Weights of a small audio captioner: encoder arch quartznet.
Rows from block 3 of the audio encoder of a small audio captioner, named by matrix and row number. Rows with one number belong to one channel. Each number is 200 + 30 x the weight over its row's rms, rounded and kept within 0 to 999. All counts start at 0.
After each channel's rows are labels from the 100 clips, of 14848, where the channel reaches its highest value: "top examples" is what is common among them; "loudest band" is the band of the loudest frequency at the time of the peak. Only what is clearly more common there than usual is listed. The data: notes from a synthesiser with random patches.
# convs1: first pointwise conv (encoder.blocks.3.convs.1.weight, 128x128x1), inputs 0-127
# convs3: second pointwise conv (encoder.blocks.3.convs.3.weight, 128x128x1, transposed), outputs 0-127

convs1.93,183,186,270,179,192,172,187,176,270,220,207,178,178,222,209,198,231,215,163,242,197,181,191,196,220,216,168,210,206,199,217,192,251,173,184,154,184,205,171,171,204,158,305,274,195,203,176,200,205,153,182,127,182,183,156,173,204,172,172,203,146,175,269,256,197,219,238,187,200,228,225,198,202,183,175,192,201,201,234,205,224,191,164,213,156,235,186,227,151,210,224,235,214,218,203,166,213,185,189,249,216,206,156,192,199,167,194,224,229,211,157,206,193,227,198,175,120,238,239,164,204,157,183,193,228,203,169,203
convs3.93,187,224,195,184,177,207,182,238,219,191,179,181,242,163,215,208,202,185,172,223,182,187,183,232,238,155,212,193,195,204,225,226,253,208,175,178,189,148,198,208,173,281,234,169,206,191,257,247,225,191,231,213,215,181,184,209,194,203,204,223,211,188,223,123,184,173,222,177,208,160,209,242,201,189,200,205,174,173,142,116,166,199,232,176,150,216,181,197,185,199,165,229,232,104,172,142,145,163,204,194,212,199,191,230,181,210,202,216,196,167,178,206,211,224,203,205,190,161,204,163,191,184,173,125,234,145,200,134
top examples: filter wobble; resonance
loudest band: 2000 to 4000 Hz

convs1.22,202,170,191,176,223,184,237,192,216,158,148,156,170,249,170,210,173,157,243,286,175,167,223,205,225,237,201,178,195,226,219,187,167,221,240,168,209,196,183,183,210,220,258,206,142,159,167,185,198,206,169,125,190,187,212,196,218,199,163,248,204,190,160,227,253,197,167,240,204,147,168,176,198,204,196,218,191,220,199,212,208,211,221,181,244,195,259,198,207,200,149,172,198,208,209,199,189,198,236,201,168,205,201,261,268,176,179,146,204,212,189,206,189,272,153,218,254,218,186,234,151,204,199,213,163,204,174,165
convs3.22,180,191,173,169,141,182,115,213,198,165,184,139,189,253,213,144,189,231,275,222,194,149,205,229,215,195,202,178,192,206,199,271,183,192,146,181,164,185,211,223,194,210,152,205,215,175,249,207,222,188,113,185,207,206,164,235,194,212,244,227,175,203,217,177,181,162,220,195,221,211,179,227,237,214,226,139,242,219,212,229,167,218,194,193,200,206,219,195,190,168,192,207,190,218,238,213,148,186,179,143,202,209,298,223,152,178,231,164,179,151,196,196,203,205,196,201,197,229,191,190,220,182,205,213,230,189,207,177
top examples: pluck; glide; bass register
loudest band: 250 to 500 Hz

convs1.20,210,194,166,148,220,185,189,188,238,201,172,138,182,172,180,174,205,145,177,243,158,217,216,222,212,223,221,212,186,176,181,228,227,213,208,202,217,150,175,215,182,225,166,173,237,166,198,149,181,209,202,181,187,234,214,250,224,111,223,201,159,203,172,157,144,184,217,186,217,231,166,176,177,209,234,171,173,186,156,241,199,210,213,206,199,210,193,189,176,200,155,229,226,185,187,237,191,183,149,268,194,221,224,191,149,213,227,259,179,225,248,193,197,162,156,206,182,242,252,225,226,181,238,238,256,249,154,206
convs3.20,153,178,196,219,187,167,243,152,163,238,193,146,204,205,164,197,187,185,195,255,184,181,191,179,223,164,222,186,190,155,188,219,208,124,172,234,185,168,208,172,204,246,174,211,168,251,162,223,169,197,208,191,168,193,273,164,185,243,173,170,191,175,151,241,175,207,213,172,187,205,233,153,212,185,184,181,176,259,167,225,238,209,161,206,245,187,202,217,205,222,208,232,203,223,172,239,230,192,235,216,194,175,171,199,217,235,211,238,203,169,212,184,249,278,220,154,206,240,228,240,196,199,199,262,194,246,253,191
top examples: pluck
loudest band: 500 to 1000 Hz

convs1.51,187,150,174,209,207,223,203,163,229,248,183,229,243,199,202,208,212,160,213,177,266,200,249,229,235,182,247,178,220,234,153,219,215,223,224,253,195,208,185,170,191,197,264,198,167,246,236,241,158,193,171,201,240,221,202,238,185,176,165,204,213,200,214,243,254,234,253,193,158,167,184,239,173,220,209,199,210,205,195,205,190,219,194,193,174,177,192,228,196,250,157,224,170,253,140,202,211,210,177,191,195,191,197,219,200,234,185,237,212,204,158,259,119,177,211,208,180,216,175,160,170,189,214,213,121,204,189,135
convs3.51,247,200,184,198,214,243,244,208,215,174,185,219,214,197,177,185,229,211,190,222,199,206,220,258,177,191,185,201,194,198,221,205,188,235,220,241,117,176,209,227,178,195,188,176,212,206,207,233,227,222,148,174,221,207,205,216,215,272,238,217,126,190,208,224,179,277,251,256,198,198,154,170,194,171,195,201,188,206,183,238,192,174,198,234,249,183,234,240,235,206,111,205,229,238,225,226,186,201,173,188,216,235,202,253,229,210,191,238,171,138,205,229,181,166,238,173,182,176,233,224,218,176,178,228,265,165,174,222
top examples: pluck; echo; triangle
loudest band: 250 to 500 Hz

convs1.63,206,127,190,204,226,183,218,269,205,249,226,227,175,215,173,226,175,207,189,233,227,194,157,236,126,162,160,214,208,206,188,208,229,190,195,258,227,131,168,206,167,215,187,206,205,238,187,252,148,193,163,261,208,221,233,208,193,177,131,219,200,179,194,166,225,187,181,136,189,177,187,157,236,252,195,169,147,176,247,232,196,195,196,228,155,150,179,194,196,178,175,213,177,194,200,177,209,230,176,204,179,224,149,264,213,166,163,177,194,159,195,209,207,228,172,199,193,181,193,203,231,197,241,193,206,237,209,229
convs3.63,118,215,201,177,238,179,211,251,194,126,179,216,201,182,156,191,193,206,196,197,198,212,229,229,217,210,186,228,222,226,246,185,184,188,139,165,191,203,160,216,181,158,180,189,176,236,220,129,203,166,188,164,166,189,200,163,196,199,111,168,185,177,223,244,138,220,191,189,163,161,216,249,217,186,158,185,196,233,164,186,162,267,216,188,238,198,160,171,190,159,202,174,196,204,194,188,192,214,186,169,225,169,209,192,182,210,154,216,165,216,168,199,190,241,172,208,155,155,241,162,168,161,165,175,191,166,231,195
top examples: high-pass; noise
loudest band: 4000 to 8000 Hz

convs1.55,207,194,239,220,175,133,167,128,186,170,204,221,229,210,189,238,267,173,166,210,144,208,192,183,153,283,259,177,203,216,163,211,236,155,219,186,192,190,185,185,108,195,167,214,204,232,218,237,220,226,222,189,143,181,151,184,230,175,194,203,222,177,196,231,226,217,177,210,199,169,160,216,158,196,194,156,197,234,229,179,175,260,242,205,202,189,224,242,217,161,204,227,214,230,208,205,172,201,210,177,208,187,193,193,202,240,176,179,194,237,145,190,176,128,198,185,190,241,200,205,198,186,203,178,199,244,183,155
convs3.55,220,179,244,164,138,218,192,207,194,221,267,153,188,230,162,212,167,254,155,242,159,256,198,185,159,217,210,241,202,197,212,170,180,161,166,154,190,198,246,187,214,174,229,165,217,210,176,224,200,211,206,208,215,182,178,238,151,174,159,168,205,162,215,233,234,196,184,222,222,215,167,226,167,147,151,220,264,227,153,218,200,205,190,170,229,204,181,262,192,211,225,154,192,136,192,243,209,183,190,230,206,200,236,163,231,238,258,185,188,193,200,195,215,200,188,180,244,210,165,195,249,174,218,199,153,192,233,236
top examples: bass register; harmonic FM
loudest band: 250 to 500 Hz

convs1.83,183,202,206,229,180,214,168,248,222,182,200,182,168,258,188,192,204,249,242,234,230,204,154,205,174,169,222,204,181,205,160,202,178,213,120,157,192,171,224,188,141,194,197,219,198,211,224,231,188,171,224,262,158,193,190,198,134,189,99,204,198,190,208,238,210,194,184,189,197,210,177,166,221,208,198,192,128,267,205,209,202,228,233,231,215,216,151,193,204,195,167,213,174,219,214,207,157,167,218,165,180,206,250,200,248,172,172,169,267,202,193,224,184,211,171,215,179,210,166,208,245,160,240,204,192,154,254,225
convs3.83,249,236,192,227,167,233,188,174,228,221,205,211,205,201,258,217,196,207,188,216,166,185,193,174,156,167,237,217,202,238,199,226,149,244,206,194,221,199,230,222,291,209,251,178,239,223,197,233,241,182,205,190,226,207,200,205,160,244,223,225,224,214,233,211,223,220,193,162,244,206,180,189,190,217,256,223,179,207,145,223,218,222,225,177,170,217,189,219,189,201,236,230,184,178,204,153,244,161,186,218,228,191,236,186,198,200,239,214,273,205,268,220,294,217,249,214,228,191,235,216,243,266,206,207,207,239,189,220
top examples: echo; noise
loudest band: 1000 to 2000 Hz

convs1.90,204,214,209,149,168,267,166,192,132,225,198,214,250,145,214,195,233,179,204,201,180,195,237,210,191,218,200,217,197,191,215,205,163,256,177,226,157,211,162,245,223,276,205,214,189,207,183,204,214,176,265,205,170,177,154,240,175,226,219,194,195,225,158,153,194,237,197,181,197,227,201,235,219,188,187,214,196,203,175,198,206,169,169,189,243,292,131,185,152,212,202,201,227,182,218,185,224,197,210,190,201,119,218,264,222,175,217,190,153,223,193,180,170,214,168,220,193,197,156,180,226,248,214,226,186,226,223,244
convs3.90,209,244,185,270,176,172,218,182,235,185,189,171,150,177,182,230,192,285,250,214,224,153,177,213,223,222,196,181,184,164,193,183,216,205,200,154,165,183,184,188,188,186,166,195,212,211,207,214,174,199,227,179,188,134,165,260,204,189,211,174,173,205,180,172,202,192,195,183,166,176,245,183,220,189,177,244,195,199,195,134,164,172,231,204,182,240,201,245,247,181,227,215,236,171,167,166,203,234,181,98,166,181,208,195,167,210,210,221,200,139,144,212,212,238,162,202,226,181,219,243,184,231,237,223,243,161,201,174
top examples: pluck; glide; high-pass; resonance
loudest band: 2000 to 4000 Hz; 1000 to 2000 Hz

convs1.92,288,228,183,155,168,200,166,181,194,228,225,193,207,274,153,179,240,196,216,249,207,180,198,137,239,217,156,162,192,257,252,213,193,248,204,211,241,178,162,183,165,261,155,186,166,185,162,250,198,221,178,184,206,199,242,179,194,197,190,199,243,221,233,218,187,210,222,219,202,168,172,221,186,177,182,187,217,242,227,232,113,238,208,218,182,182,175,233,233,206,148,238,216,225,200,164,200,207,236,214,227,230,232,185,226,220,183,192,199,168,205,233,232,195,199,222,212,191,250,228,183,150,213,213,198,218,206,243
convs3.92,185,219,241,203,203,210,227,209,180,147,138,226,194,210,214,275,263,202,211,201,214,195,162,190,135,210,208,264,220,190,188,214,199,236,230,214,209,217,196,195,213,182,174,239,205,206,179,133,201,211,220,170,220,175,202,202,177,203,189,219,233,221,268,165,208,184,234,166,238,166,211,212,209,199,157,195,183,194,162,169,204,210,202,222,144,212,202,278,214,204,194,189,187,192,190,274,202,215,120,176,157,188,216,168,193,175,167,186,172,247,168,149,176,274,178,208,166,222,211,160,201,184,158,237,241,176,201,173
top examples: bass register; inharmonic FM
loudest band: 250 to 500 Hz

convs1.96,166,186,246,155,217,166,236,187,244,199,216,149,179,194,234,191,148,211,194,199,225,175,206,186,198,218,197,216,213,234,196,160,204,256,214,212,217,210,200,169,199,218,193,190,220,221,197,217,187,201,201,187,231,229,203,226,188,174,192,242,188,203,257,320,211,222,216,171,207,189,206,178,140,256,195,195,184,227,197,183,186,211,238,177,157,217,192,168,247,208,222,260,181,187,238,233,193,229,171,211,179,192,242,213,221,225,209,210,254,259,166,201,227,203,152,218,174,248,192,219,216,83,236,180,200,217,182,167
convs3.96,186,185,175,204,187,204,217,186,184,196,210,194,95,145,159,187,218,230,210,213,201,194,205,210,134,203,187,162,163,249,172,178,167,179,154,185,185,245,194,223,202,178,196,260,155,187,190,214,181,153,221,169,184,175,208,153,155,198,192,190,193,193,243,198,176,177,206,190,180,205,215,168,192,163,184,222,194,204,166,180,164,176,242,210,201,184,186,175,155,148,154,198,158,208,229,171,149,231,182,238,189,177,223,174,151,132,175,179,202,235,155,198,175,230,187,183,182,200,208,145,130,224,126,200,211,179,171,242
top examples: swell; bass register; oscillator: square
loudest band: 4000 to 8000 Hz